Rows from block 6, named by matrix and row number. Each number is 128 + 24 x the weight over its row's rms, rounded and kept within 0 to 255. All counts start at 0. After the name is the row's rms in percent of the matrix's.
# emb: conditioning projection (model.mid.2.emb.weight, 192x256), inputs 172-214
emb.25 073 [185 138 119 137 125 104 109 119 145 145  98 155 115 133  53 120  65 126 131 110 135 128 162 162  79 132 153 119 119 138 158 114 139 112 136  68  95 124  91 128 136 105 135]
emb.26 058 [126 112 123 168 111 136  81 135 141 130 127 178 123 139 144 115 153 130 122 123 118 130 200 154 152 106 138 120 133 127 125 123 111 108  95 109 147 115 127 166 112 125 106]
emb.27 124 [164 128 124 109 115 147 108 111 115 170 126  91 123 140 158 129 142 119 120 116 132 129 140 137 133 124 124 164 136 144 154  66 144 113 115 175 153 144 162 122 130 100 129]
emb.28 117 [120 141 118 152  92 109 126 142 175 171 135 151 116 144 116 121 182 142 117 102 132 105 184 118 127 137 138 123 144 146 118 133 136 127  86 120 111 156 115 149 133 116 127]
emb.29 053 [143 124 136 144 143 122  99 130 115 165 104 128 114 159 157 109 154 135 142 130 145 140 159 131 169 122 148 133 126 132 140  98 142 109 113 109 136 107 120 148 149 165 105]
emb.30 094 [154 108 131  98 157 134 110 135 153 163 126  74 118 123 151 113 135 122 108  99 136 140 175 157 183 128 162 138 117 128 144 145 130 107 161  92 171 136  96 138 143 124 124]
emb.31 104 [121 121 134 160 107 143 117 130 146 128 117 134 118 105 166 123 190 132 131 158 147 122 201  92 166 129 154 116 128 163 121 117 121 145 143 101 170 142 119  89 147 175 131]
emb.32 152 [156 129 115  71 183 146 107 128 102 108 134  80 129 183 116 133 124 133 107  97 130 128 142 127 148 125  94 164 121 127 158 213 133 107 115 147 172 157 162 113  97  91 149]
emb.33 217 [110 150 144 143  99 167 173 130 202 122 148 191 151 120 181 137 144 133 141 143 128 117 143 117 114 139 161  82 131 128 130 142 103 136 136  94 122 140 141 167 151 134 125]
emb.34 090 [125 132 104 126 138 125  50 132 130 143 127 147 121 161 139 126 170 129 132 102 120 128 129 139 135 132 115 131 136 153 138 222 130 119 100 124 143 119 124 134 160 127 120]
emb.35 152 [150 123 143 123 106  76 111 126 136 127 134 126 132 122 122 127 107 133 135 107 127 126 149 164 143  93 130 124 121 136 110  32 118  99 114 108 192  61 138 143 113  98 130]
emb.36 101 [114 127 138 175 104 164  82 118 171 145 112 178 118 156  95 128 139 121 163 135 115 122  80 144 122  56 131 132 119 122 151  88 133 112  77 115  77  80 108 138 107 148 115]
emb.37 056 [145 123 115 111 163 171 145 128  48 139 136 151 129 183 169 119  70 133 123 126  96 160 131 107 111 142 122 135 136 132 148 129  79 133 111 130 141 121 179 141 130 141 134]
emb.38 084 [121 110 134 131 107 147  95 129 115 124 134 166 116 172 123 115 132 132 141 149 118 106 142 151 157 139 102 103 115 122 123 188  72 123 104  98 111 154 129 113 128 130 144]
emb.39 135 [140 130 135 114 109 182  90 143 157 135 113 170 146 134 188 123 124 128 123 120 133 120 192 111 107 119 102 114 131 148 124  61  56 110  95 113 150 105 154 142 131  91 127]
emb.40 080 [144 129 130 150 148 126 125 115 121  95 128  98 123 159 168 129 121 112 138 146 136 135  78 149 139 150 148 155 101 122 138 166 135 167 211 154 156 133 109 115 152 167 115]
emb.41 116 [137 123 124 130 111 158  79  97 132 153 122 139 118 122 225 126  95 126 131 144 157 112 144 188 192  83 128 133 127 137 142  81 133 121 125 116 227 148 118 115 107 122 121]
emb.42 130 [119 127 121 145 127 143 154 107  98 133 134  87 120 146 180 131 164 126 132 158 145 123 149 175 149 162 128 174 123 134 116 132 141 141 139 144 172 103 172 154 142 143  98]
emb.43 060 [137 147 102 111 151 144 101 142 129 136 112 135 118 105 102 108 101 129 142 156 130 123 165 214 114 146 116 164 109 120 125 132 210 125 149 111 149 158 130 196 128 117 128]
emb.44 108 [172  96 141 125 141  86 141 107 119 143 126  96 104 137 146 119 110 120 121  77 163 141 128 114 198 142 147 119 125 134 121  89 131 124  86 134 175 136 139 112 140 113 128]
emb.45 064 [123 132 142 120 118 127 123 143 157 157 133 118 121 138  90 111 212 123 114 130 157  91 154  88 128 141 124 138 135 125 148 125 175 108  91 119 153 141  99 113 115 109 137]
emb.46 081 [145 105 128 119 115 153 106 116 136 147 122 191 121 140 180 126 179 135 119 150 120 121  92  70 164  99 104 142 131 145 140 150 129 108 123 133 162  56 166 150  97 138 111]
emb.47 140 [146 123 129 114 150 109 121 128  94 149 121 142 114 149 152 110  88 119 123 111 128 140 130 149 143 140 118 165 122 122 129 197 164 132 149  91 199 196 128  97 137 117 141]
emb.48 109 [154 107 116 113 180 103 124 135 101 151 121  70 111 101 206 109 109 123 123 120 141 162 147  65 157 118 120 137 128 141 126 143 181 108 115 128 146 100 171 158 121 113 128]
emb.49 095 [103 110 102 102 139 102 133 149 120  88 117 138 135 119 197 121 166 118 112 112 157 122 104  55 139 112  99 150 131 144  65 127 139 127 118 187 190 154 176 123 101 141 107]
emb.50 119 [148 126 137 190 125 126 134 120 141 117 123 143 134 180 160 136 127 120 133 132 130 153  49 161 169  91 151 128 136 121 126 100 152 148 101 173 153 105 126 137 154 143 124]
emb.51 122 [149 112 120 104 153 112 116 136 119 138 109 152 117 129 166 118  95 136 124 139 136 168 106 179 141 100 147 164 125 113 106 136 192 124  94 119 184 162 144 129 106 123 117]
emb.52 058 [143 129 127 107 178  92 105 140  82 144 115  75 114 120 110 117 150 121 134 147 101 129  96 165 127 104 150 124 129 121 145 139 175  99 165 124 149 107  48 149 144 132 137]
emb.53 110 [131 119  99 116 145 117 168 122 176 139 115  62 119 139 191 108 187 109 112 195 135 121 118  90 130 170 121 121 124 175 133 163 154 129 128  85 148 139  97 124 116 116 129]
emb.54 109 [116 117 116 117 152 131 127 151 161 122 116 159 113 156 155 110 155 129 115 120 107 133 114 132 156 133 108 177 134 101 139 163 139 122 103 150 161 168 115 143 128 121 115]
emb.55 078 [120 115 141 144 189  92 139 131 106 146 127 175 117  97 144 110 144 116 120 195 127 126 126  87 165  89  90 179 116 156 141 132 171 133 115 129 204 135 140  91  87 153 128]
emb.56 146 [152 122 116 165 179 116  88 126 151 136 130 147 126 156 209 119 104 131 117  98 135 153 130 142 127  84 131 135 115 146 181 144 128 126 175 117 183 100 167 115 142 152 117]
emb.57 073 [117 123 124  87 132 172 146 129  96 116 107 161 110 170  31 107 125 132 122 158 131 100 120 112 121 138 112 127 101 119 122 170  54 112 137  58 113  88 104  84 129 137 132]
emb.58 085 [131 113 143 168 155 110 115 123 151 116 132 152 117 103 113 109 174 125 132 157 146 133 148 121 134  81 151 161 126 155 153 136 143 137 154 114 150 181  75  93 135 174 121]
emb.59 084 [147 123 143 119 131 109 147 124 106 169 115  72 112 123 138 129 123 127 130 110 162 129 126 131 173 130 147 177 114 135 114 159 175 101 128 142 195 155  72 120 162 140 139]
emb.60 121 [168 124 139 127 119  66 103 129 103 123 110 107 116 147 191 128 101 123 143 119 135 131  70 164 142  80  92 138 122 120 135 225 145 113 106 140 182 123 106 153 137 138 137]
emb.61 086 [132 126 129 102 129 108 149 124 118 160 118 140 111 151 141 125 162 132 135  82 159 106 157 149 113 134 155 115 139 134 161 137 126 100 105 120 157  95 137 109 132  96 138]
emb.62 113 [140 115 127  79 141  83 110 140 111 152 133  73 104 126 135 118 116 128 128 107 100 137 195 138 149 113 148 155 111 115 134 154 152  89 140 154 143 132 128 136 139  92 134]
emb.63 062 [ 99 130 136  97 112 122 122 117 144 106 118 121 124 145 135 131 130 131 105 126 101 102 175 129 156  67 122 131 126 123 129 104  64  97  32 121 170 128  94  88 113 103 129]
emb.64 066 [123 122 114 190 170  84 104 134 122 127 121 106 130 158 142 118 190 148 136 128 114 143 162 163 119 126 108 167 138 170 101 161 129 138  84 144 128 103 142 130 121 144 129]
emb.65 137 [158 102 131 170 168  83  64 141 133 145 105 133 117 136 190 110 173 136 132 126 142 145 100  84 176  93 106 146 122 148  89 165 171 123 144 150 142 111 101 162 111 144 122]
emb.66 103 [121 124 140 166 112 165 137 115 145 135 121 123 121 131 157 128 122 117 141 172 151 118 185 112 175 132 130 111 135 159 118  38  68 149 115 131 198 101 170 122 117 153 118]
emb.67 120 [170 126 142 164 167 144 113 100 109 161 114 166 132 141 145 109  84 138 150 130 109 156  92 141 135 122 132 137 131 111 116 115  54 171 140  81 160 107 136 130 168 159 120]
emb.68 033 [130 143 163 190 129  84 136  97 104 101 115 151 130 106 105 120 127 121 144 176 117 141 187 143 148 130  84 145 113 173 113  83 140 158 123 101 128 163 127 130 130 167 128]
emb.69 151 [171 127 143 127 126 112 128 121  99 109 116  96 125 136 255 133 138 113 120  97 131 125  83 163 158 108 132 171 127 118 131 159 167 119 133 152 215 186 152 110 121 108 136]
emb.70 045 [ 97 142 152 145 104 107 135 135 153 120 158 170 137  95  89 139 160 155 117 115 115 111 109 130 150  90 139 107 143 132 139  69  94 100 133 156 109 142 164 161 133 151 121]
emb.71 053 [132 128 152 168  80 168 109 106 138  95 127 140 133 141 107 127 148 127 132 161 121 102 171  63 174 127 138 115 139 163 135  69  59 151 114 117 144 115 133 111 138 135 127]
emb.72 104 [ 88 130  91 122 114 156 113 134 188 155 138 136 109 116  79 127 153 116 137 147 145  98 144 107  93 159 120 125 125 133 129 164 157 134  78 111 156 179 115 106 124 123 141]
emb.73 096 [118 130 173 102 134 207 139 131 162 145 120 132 113 108 180 135 134 123 140 142 185 137 123 140 156 125 129 125 126 126 124 111 157 119 154 160 152 130 178 111 159 155 122]
emb.74 070 [153 140 133 118 137 208 137 106 101 137 122  68 114 128 158 136 151 111 126 120 137 127  89  85 145 101 134 171 140 129 125 132 157 101 149 118 160 113 154 137 150 118 122]
emb.75 096 [114  98 131 151 132  73 152 143  89 119 114 144 119 142 200 124 124 133 123 100 132 105 188 135 142 150 167 132 131 154 121 105 115 124  99 118 174 139  88 135 127 121 135]
emb.76 127 [125 137 130 139 105 110 111 145 153 176 110 177 133 102 189 115 168 124 122 117 173 124 146 130 101 104 125 160 130 132 104 126 197 117  91 168 217 166 138 165 127 104 124]
emb.77 111 [165 109 149 118 164 136 125 125 167 168 106 139 118 111 187 109 159 122 112 147 155 141 150  62 183 137 127 151 125 141 146 101 100 113 125 121 137  87 172 183 114 155  97]
emb.78 099 [123 117 122 139 122 133 105 151 187 119 115 173 106  88 142 108 123 112 122  89 154 109 131 128 149 104 137 131 121 108  93 187 161 108 138 136 170 136 137 154 119 106 115]
emb.79 093 [137 124 145 152 111 170 109 131 146 114 113 121 115 116 148 131  65 127 158 127 123 124 129 176 155  84 149  83 127 142 140  88 109 118 128 120 139 149  87 139 143 130 127]
emb.80 098 [132 132 149  98 142 148 116 125 101 149 139 118 140 145 126 126 103 135 124 103  82 125 120 150 126 109 124 148 117 131 140  68 148 113 117  91 130 123 178 133 107 116 124]
emb.81 112 [ 95 128 105 155 133 177 157 131 178 159 131 240 114 158 125 104 131 123 127 116 108 143 144 122 132 169 155  99 138 115 145 149  73 158 139  92  79 119 111 129 129 138 119]
emb.82 184 [121 113 139 143 127  87 124 110  52 121 118  86 118 124 125 111 176 137 126 125 146 132 138 144 210 146 136 125 145 150 143 116 105 135 117 121 161 111 107 101 130 132 110]
emb.83 142 [141 124 136 176 113 140  96 138 133  99 126 134 101 114 196 115 151 126 155 148 151 117 152 165 165  90 117 165 133 155 124 169 158 133 111 152 212 152 113 144 117 182 122]
emb.84 129 [ 90  87 132 109 116 141 133 138 145 140 111 175 117 131 166  96 178 111 127 113 141 131 101  66 146 124 134 150 137 122 111 112 170 105  56 131 182 108 107 142 108 117 118]
emb.85 107 [134 128 149 157 115 132  81 124 200 157 118 148 116 161 136 100 162 133 142 116 141 128 105 173 130  99 132 116 114 118 137 198  95 116 122 101 136  76 142 124 137 141 112]
emb.86 093 [126 119 144 147 127  99 127 117 122 156 118 164 123 142  47 128 123 131 144 121 149 118  94 146 148 125 130 108 135 106 114 186 116 138 115  94  28 100  59 167 121 128 133]
emb.87 110 [118 127 132 105 152 126 125 151 110 174 107 122 130 128 184  97 143 134 102  94 144 142 154 100 116 174 138 123 134 116  79 128 116 145 153 119 169 102 102 135 148 120 129]
emb.88 098 [207 144 153 125 127 162 105 127 142 164 122 134 131 108 166 124 153 116 119 162 135 131 181 168 152 140 140 128 111 169 138  92 129 136 146 113 130 121 206 165 137 128 137]
emb.89 096 [138 102 148 154 117 122 103 113  86  90 117  89 124 124 185 138  88 137 136 121 109 129 128 187 171  88 115 103 139 124 162 141 104 128 136 142  91 143 104  74 122 132 119]
emb.90 102 [134 122 132 111 118 116 130 122  95 154 128 157 142 148 124 123 160 143 128 138  91 132 161  89 125 145 113  93 122 133 112 110  68 113 112  70  87  96  81 144 129 124 144]
emb.91 101 [140 122 126 150 125  55  51 128 149 123 122 151 121 119 177 127 110 117 131 131 127 130 122  57 143  64 106 155 120 112 128 170 178 127 124 148 168 101 183  93 136 144 130]
emb.92 167 [151 129 134 144 121 105 125 119 129 122 131  80 144 109 201 139 140 122 130 125 151 133 112 131 120 103 115 172 140 129 123  96 192 116 127 195 205 161 144 125 128 140 124]
emb.93 112 [118 131 139 134 129  96 151 121 131 166 118 187 142 126 186 124 174 130 132 138 124 112 105  61 138 142 147 180 130 112 143 101 184 144 119  58 166  94 145 137 130 141 118]
emb.94 074 [144 108 111 100 172  44 117 130 130 144 120 154 112 156  97 123 119 131 133 122 120 143 145 123 106 146 102 140 121 143 127 147  71 122  61 133 147  97 159  92 131  83 117]
emb.95 128 [130 136 106 124 146 144 124 115 147 136 134 134 120 123 135 132 133 104 118 121 137 127 160 142 168 102 133 185 115 137 156 124 225 132 144 153  77 154 178 136 117 118 140]
emb.96 135 [133 130 113 130  91  91 133 123 139 167 131 121 132 143 148 143 124 139 130  99 121 121 147 146 166 127 137 133 139 127 150 169 158 114  91 119 202 117  88 135 130 105 151]
emb.97 123 [132 121 122 138 158 109 114 139 127 154 125 156 111 130 118  96 179 152 132 166 129 126 116 107 130 135 121 102 125 149 135 153 138 146 146  96 131 137 107 130 154 169 133]
emb.98 069 [153 124 126 140 131 134 121 121 117  98 118  89 138 160 154 106 109 123 124 121 136 139 195 132 198 174 149  93 131 137 143  75 102 159 158  89 129 153  90 106 156 151 152]
emb.99 091 [142 123 114 139 147  76  64 134 152  98 111 155 126 170 115 127  96 118 124 149 129 149 131 121 149  97 136 134 113 132 136 144 174 134 117 112 138 117 147 137 105 144 142]
emb.100 177 [110 118 127 132 134 134 123 126 106 135 131 120 121 112 153 121 153 126 120 125 146 129  98  73 103 139 115 120 127 145  99 125 130 129 102 130 130 155 133  96 136 125 130]
emb.101 069 [101 128 123 107 130 122 121 129  83 116 123 153 123 103  96 119 161 124  97  87 125 126 171 206 140 145 153 124 135 146 100  98 102 120 118 143 136 173 122 119 120 135 109]
emb.102 081 [156 127 104 145 113 128 134 146 172 134 119 142 112  81 148 113 138 132 124 135 139 123 153 129  84 159 134 127 123 119  95 149  85 148  94 109 156 152 136 143 129 136 127]
emb.103 069 [112 132 149 132 125 152 132 121 186 143 128  90 124 107 142 109 212 116 126 149 145 100 148  79 124 133 146 169 119 135  99 121 141 128 112 102 187 126  60 119 149 128 138]
emb.104 077 [131 121 123  82 148 187 115 133 172 139 118 122 124 126 129 111 172 127 113 142 128 105 156 134  83 176 119 102 127 141 112 165 142 121 160 110  77 153 157 159 110 133 118]
emb.105 106 [146 139 132 108 127 128 120 143 153 103 117 119 119  86 161 143 130 117 113 116 140 126 133 143 121  94 134 194 123 122 133 220 243 114 139 160 161 182 131 104 114 118 126]
emb.106 063 [105 133 145  82 110 171 132 139 129 117 139 116 113  98 213 132 161 117 106 101 148 102 144 156  96 140 141  99 113 136 116 159 106 110 208 143 108 187  78 137 140 120 137]
emb.107 112 [124 136 153  86 107 158 104 120 206 146 134 135 131 104 131  97 178 135 109 128 126 119 103 129 127  88 142 126 107 119 118  94 177  91 143  99 113  90 175 148 107 119 115]
emb.108 075 [ 67 107 140 121 117 150 108 102 134 107 121 212  96 122  72 111 159 102 113 115 133 120 148 121 142 132 132 127 121 145  92  74 114 115 105 131 108 145  84  97 134 135 102]
emb.109 132 [127 133 112 132 104 105 148 132  99 152 144 100 136 128 139 136 150 125 123 128 152 106  99 104  86 150 131 100 138 144 145 148 159 121 133 140 141 101  92 132 134 134 128]
emb.110 175 [141 123 119 138 143 151 108 117 118 176 121 104  98 110  97 125 158 117 116 147 132 118 125  53 108 146 102 125 124 139 131 121 154 141  88  89 125  80 180  95 141 115 124]
emb.111 109 [130 107 138 164 120 150  94 113 106  77 109  89 106 138 129 112 174 120 140 145 142 125 193 176 174 105 108 140 124 161 127 130 118 147 132 140 180 107 161 128 120 153 115]
emb.112 074 [135 129 147 111 163 117 124 127 120 138 123 153 101 106 162 134  89 113 100 125 138 129 203 119 188 150 123 143 103 130 108  34 119 118 103 121 144 148 106 126 119 127 129]
emb.113 085 [129 121 112 131  93  86 128 146 163 120 126 133 123 165 122 123 154 137 122 109 154 135 150 115 159 113 119 104 119 134 153 217 163 111  75 166 123 137 204 137 152 120 152]
emb.114 071 [126 121 156  90 108 157 133 136  99 189 131  93 127 150 165 143 124 146 144 134 134 120 143 103 112 133 117 113 121 108 120  18 116 121 154 152 152 124 168 163 111 128 155]
emb.115 084 [100 122 131 124 136 197 159 134 127 135 121 187 112 161 132 110 143 119 124 132 150 124 138 135 152 147 127 120 128 153 147 143  76 129 130  75 122 159  82  91 145 126 110]
emb.116 055 [ 86 131  87 108 118 129 122 136 136 131 141 130 121 174  85 128 174 128 143 162  89 115 144 154 132 134 122 127 128 148 173 219 121 105 140  79  61 129  98 107 140 114 134]
emb.117 074 [ 98 149 127 131 117 137 164 118 184 118 144 186 125 103 158 124 136 126 126 124 109 115 171 183 109 175 149 105 128 122 131 132 111 161 137  93  80 115 168  91 158 119 104]
emb.118 105 [109 141 137 107 151 120 117 117  96 119 141 171 137 127 114 148 105 123 115 164 124 107 173 212 148 122 129 148 112 108 158 168 139 122  99 104 112 181 141 110 103 133 145]
emb.119 059 [136 112 140 109 140 116 114 119  61 139 142 122 141 118 161 147 103 134 141  98 138 151 148 129 145 153 115 111 135 135 106  85 108 137  95 157 131 202 117 110 116 112 136]
emb.120 066 [122 147 100 151 141 121 171 132 175 154 121 174 137 158 100 119 131 112 148 185 140 103 134 157 108 127 157 155 140 145 136 179 143 119 139 116 132  84 118 172 125 168 135]
emb.121 070 [156 148 123 127 133 125 104 132 177 128 111  97 118 159 170 130  80 122 108 101 144 125 141 163 124 110 141 128 136 141 121 133 136 104  68 104 136 163  86 107 137  94 139]
emb.122 054 [ 92 116 123 113 132  98 100 123 125 106 129 181  96 156 164 108 164 142 113 104 123 132 183 161 166 135 108 114 125 144 138 127  91 129  92 127 106 113 104 139 109 123 109]
emb.123 069 [155 128 143 106 107 127 138 118 108 185 140  96 128 152 128 124 136 138 131 144 122 124 137  91 126 108  99 128 118 130 166  21  60 113 141 148 142  98 139 124 146 116 139]
emb.124 088 [146 142 120 190 114 122 116 147 153 127 128 184 119 139 112 126 177 136 138  95 105 116 132 101 141 142 142 110 143 154 132 129 124 137  94 113 112 165  99 168 140 147 138]
emb.125 041 [106 127 151 115 108 144  98 142 168 124  92 148  92 183 136  84 137 101 109 110 138 128 195 177  96 142 158  95 116 141 127 104 182 109 103 141 121 100 130 141 125 129 120]
emb.126 060 [120 141 129 110 128 152 157 122 142 153 122 122 119 145 157 111 161 131 123  58 119 129 125 136 136 159 152 131 123 114 150 130  46 119 174  93 156 112  79 134 156 146 108]
emb.127 064 [138 134 131 121 148 150 147 137 172 125 131 154 130 143 163 109 112 113 115 118 129 114 197  86 137 158 146 116 129 107 125 167 147 142 145 120 130 135 104 122 125 138 127]
emb.128 108 [164 127  94 107 149 144 131 143  97  91 116  74 124 166 214 114 109 133 127 134 123 130 140 123 124 105 114 131 134 135 153 207 180 106 145 154 153 157 157 120 122 119 145]
emb.129 154 [127 122 123 128 111 102 126 135 167 116 123 123 131  56 174 133 203 114 122 149 157 124 146  85 132 122 146 183 127 139 118 109 213 133 110 179 154 151 141 107 132 127 120]
emb.130 075 [114 130 117 150 147 171  75 126 152 101 136 173 130 168 160 134 155 118 130  89 105 105 147 162 140 121 140 121 124 154 147 201  99 134 107 109 139  91 126 151 128 131 132]
emb.131 108 [168 117 141 123 130 132  78 138 127 147 103 167 136 107 116 114 101 135 133 148 123 129 143  97 106  71 105 183 121 132  96  99  89  93 104  81 193  81 151 113 103 127 122]
emb.132 084 [111 115 131 149 134 187 140 106 166 136 106 136 108 127  79 114 164 118 125 137 123 104  86 143 158 101 133 157 124 138 137  97 126 108  89 120  64 116  98 125 105 137 110]
emb.133 041 [146 121 123 113 168 164 155 127 148 105 131 189 124 168 174 123 109 118 121 121 129 140 150 134 103 169 119 127 138  96  72 176  85 131  99 107 153 145 135 140 182 138 116]
emb.134 052 [ 75 118 154 139  99 157  81 130 182  93 135 146 100 134 123 136 156 141 135 136 139  89 170 157 143 109 110  89  97 129 108 175  68 104 119 137  89 159 142 111 123 136 131]
emb.135 075 [136 136 133 121  92 156 100 127 166 103 132 168 131 133 235 109 184 123 125 159 140 134 181  91 173 164 140  96 141 155 102  91 110 153 103 135 155 127 165 157 139 131 123]
emb.136 068 [131 111 131 159 144 137 114 115 134 150 135  89 127 129 145 140 101 131 113 113 153 142  98 115 160 117 118 195 116 117 122 180 157 157 140 143 143 195 118  91 147 151 121]
emb.137 097 [120 147 127 143 110  88 117 120 189 175 140 140 137 117 188 148 122 140 134 147 135 108  96 134 132  82 115 178 114 127 149 100 186 133 151 146 165 130 128 128  76 132 131]
emb.138 084 [140 136 135 117 120 134 153 103 115 107 117 115 131 170 146 136 149 122 117 147 140 124 190 178 122 179 137 157 125 145 134 146 154 152 184 137 155  99 183 132 146 146 129]
emb.139 059 [156 132 117 121 152 134 102 138 116 143 108 113 128 128 148 119 111 109 139 126 135 112 163 197 138 112 119 196 111 131 130 135 201 101 128 127 149 121 157 177 106 127 122]
emb.140 074 [159 110 134 124 119  89 162 104 139 166 125  80 113 114 132 120 108 131 120  86 172 140 144  83 139 160 162  81 128 128 107  79 108 132 151 139 199  77 156 146 114 116 129]
emb.141 048 [127 132 130  94 128 145 113 135 186 163  91 145 121 167 121 102 128 111 117 100 168 124 149  98 126 132 136  98 129 104 161 116 104 100 100  69 148 153  99 110 118  97 144]
emb.142 068 [107 129 144  98  87 169 124 115 144 115 127 168 116 111 165 137 176 129 140 151 102 106 132 119 115 119 129  82 124 129 117 104 139  95 101 120 138  69 177 124 127 110 118]
emb.143 085 [150 115 123  90 151 119 133 121 103 122 118 143 115 127  98 103  78 119 116  98 107 125 126 167 136 144 146 142 126 131 111 156 118 139 146  79 142 202  95  99 131 108 139]
emb.144 077 [145 112 113 131 166  98 109 146  99 153 105 100 107  95 180 127 141 119 127 119 130 151 123  72 139  97 120 159 125 150 123 119 222 122 118 171 128 104 172  98 121  99 129]
emb.145 064 [126 124 150 163 153  96 143 129 161 179 107 161 139 112 124 114 180 111 138 138 138 140 133 100 132 125 133 150 124 128  66 115 206 126  97 118 163 156  88 114 114 150 117]
emb.146 094 [169 142 128 126 130 139 218 117 180 140 107 118 134 158 137 131 124 120 109 109 146 139  61  76 176 146 169 136 132 116 154 157 186 132 197 149 105  95 151 162 159 142 116]
emb.147 092 [109 112 132 149 155 106 179 108 130 107 112 161 107 157 176 119 118 125 120 160 133 148 109 130 171 126 143 151 119 105 119 168 147 162 161 128 113 130 160  71 122 174 107]
emb.148 042 [143 117 146 115 169  92 124 130 140 151  98 134 121 106 148  99 148 143 126 145  99 116 143 131 121 120 142 123 112 127 134 129 153 116 166 114 126 105  50 121 127 133 137]
emb.149 090 [ 91 111 143 100 118  82 160 121 159  97 127  87 125 149 172 121 173 116 116  77 140  92  80  89 112 145 124  75 124 139 143 116 107 108  95  98 103 123  85  95 138  90 132]
emb.150 071 [141 119 135 111 127 106 169 129 145 141 107 134 120 116 120 115 151 131 133 133 127 136 145 122 157 140 155 148 110  99 154 111 127 107 151 119  99 117 126 137 157 131 123]
emb.151 057 [142 115 137 144 140 117 132 140 112 142 118 141 105  56 158 121 137 117 141 197 154 122 149 113 120 124  89 130 128 172 143  83 166 151 139 146 151 120 191  95  92 139 103]
emb.152 076 [132 120 132 155 161 116  55 148 126 114 133 175 138 168 129 117 109 116 124  82 147 146 135 131  73  83 138 100 109 150 131 132 129 121 126 136 129  62 182 122 126 132 125]
emb.153 053 [120 120 130  75 130 173 125 137  62 132 113 139 132 144 115 112 129 129 118 159 124 117 141 126 123 122 108 146 123 100 104 137 118 100 109  65 124 149 104 117 145 123 129]
emb.154 070 [129 128 135 134 158 131 119 113 149 131 146 157 110 112  65 120 125 121 120 164 127 116 154 141 141 128 141 125 112  94 156 175 115 149 161  80  61 171  98  91 125 152 128]
emb.155 050 [155 130 136 122 123 159 132 124  65 160 119  90 129 134 145 135 106 130 139  97 126 124 143 109 158 137 142 147 131 132 100 100 142 134  97 131 134 154 110 120 187 125 142]
emb.156 082 [130 114 139 147  86  68  83 136 109 100 131 113 121 118 215 132 151 121 129 107 130 113  94 145 109  95 109 108 122 129 104 211 140 111 130 135 184 134  90 149 124 131 136]
emb.157 064 [120 124 136  70 134 103 136 118  84 144 119 112 136 165 154 137 138 130 120  94 127 108 148 167 171 123 128 125 130 125 162  74  69  97 105 105 179  74 146 151 136  81 127]
emb.158 062 [ 92 116 118  74 117 113 150 141  96 123 148 144 101 129  54 119 168 118  98 110  73 111 168 148 115 145 151 144 103 122 120 138 134 121 141 147 100 120 126 142 124  91 120]
emb.159 061 [ 99 130 140 101 136 149  98 115 120  83 131 167 114 161 193 132 114 139 126  97  98 105 123 162 172  67 136 158 117 117 140 196 101 107  74 118 122 125 105  99 114 125 126]
emb.160 055 [142 112 155 121 140 135 109 134 115 131 143 122 105 165 151 130 119 116 129 106 116 123 151 187 151 164 123 154 133 109 129  99  87 107 131 150 151  80 165 130 109 134 128]
emb.161 083 [165 115 132 155 101  90  90 124 131 125 106  74 116 176 131 106 163 128 131 124 142 122 107 133 133 111 106  95 116 147 103 110 137 143 118 135 113  60 105 150 112 134 132]
emb.162 088 [122 117 135 125 110 137 116 130 119  92 122  92 113 159 189 125 121 127 111 113 130 110 111 122 206  92 151 115 129 136 127 101  79 103 127 125 184 142 144 137 121 113 123]
emb.163 071 [139 130 138 179 117 116  94 119 224 125 131 154 150 158 115 119 148 131 133 154 149 147 148 125 127 111 132 145 139 144 115 114  81 166 110  90 155  95 129 107 131 136 131]
emb.164 049 [100 121 124 107 133 120  97 109  72  75 108  98  98 176  85 105 115 132 106 120 134 115 231 165 178 134 133 106 125 152 125 136 111 106  76 105  71 140 107 146 112 138 140]
emb.165 178 [ 78 125 128  96 122 100 141 157 163 150 119 194 137  88 104 131 164 121 122 126 154 129 132  72 121 135 105 113 118 111 107 213 124 108 158 137 112 110 121 151 117 150 124]
emb.166 050 [ 97  96 123 133 118  88 122 129 129 114 128 139 109 124 105  96 124 100 115  95 129 110 175 155 160 115 137 119 130 130  93 101 115 126 107 146  82 148 145 147 122 127 133]
emb.167 051 [151 110 120 142 118 136  96 118 120 116 130 137 113 164 109 133 136 107 111 123 142 121 206 101 163 151 123 134 144 176 125 117  58 114 102 107 129 122 138 122 108 127 132]
emb.168 071 [106 136 100 148 141 165 108 122 208 142 130 141 115 144 109 122 141 121 121 125 116 120  97 101 141 139 118 159 127 124 159 122 139 138 127 127 127 151 125 128 110 136 127]
emb.169 078 [131 114 157  94 145 157 147 126  66 141 116 113 115 122 113 120 131 125 123 143 197 113 140 133 117 162 142 130 118 151 132  48 118 135 153 139 134 105 170  99 131 141 128]
emb.170 054 [122 114 149 125 123 171 130 112 105 120 119  85 111  88 108 127 182 104 123 145 147 100 119  77 109 149 152 107 125 141 103  87 101 111 134 130 130  96 117 154 130 138 137]
emb.171 071 [131 109 140 119 152  91 138 149 115 131 125 180 121 141  93 135 106 109 113  72 129 109 160 139 133 150 147 127 143 114  97 128 141 149 145 108 129 108  93 174 128 105 136]
emb.172 090 [143 143 129 136  95 126 128 139 176 122 111 200 124 112 193 120 190 113 110 126 155 110 166 144 126 133 134 139 132 138 105 123 186 107  94 180 202 198 142 174 136 119 125]
emb.173 073 [138 117 120 142 134 130 146 140 200 182 126 165 108  95 153 113 182 130 124 127 163 119 157 140 123 143 142 140 136 131 126 168 105  96 142 102 119  69 130 205 144 115 119]
emb.174 077 [130 135 111 122 109 128 103 157 150 145 134 198 130 115 117 138 108 127 143 107 124 136  89 127  98  93 126 148 124 124  99 190 142  97 152 167 134 131 146 146 101 112 124]
emb.175 065 [180 117 133 113 145  98 129 131 138 128 124  75 113  82 147 147 118 128 137 100 152 127 152 113 147  96 144  95 113 141 123  64 120  93 121 172 187 100 160 129 147 116 139]
emb.176 084 [138 125 140 101 160 166 113 132 110 172 127 195 125 145 110 105  99 132 129  89  82 144 127 121 144 100 141 188 109 123 118  76 150  99  93  89 146 148 163 148 100 124 120]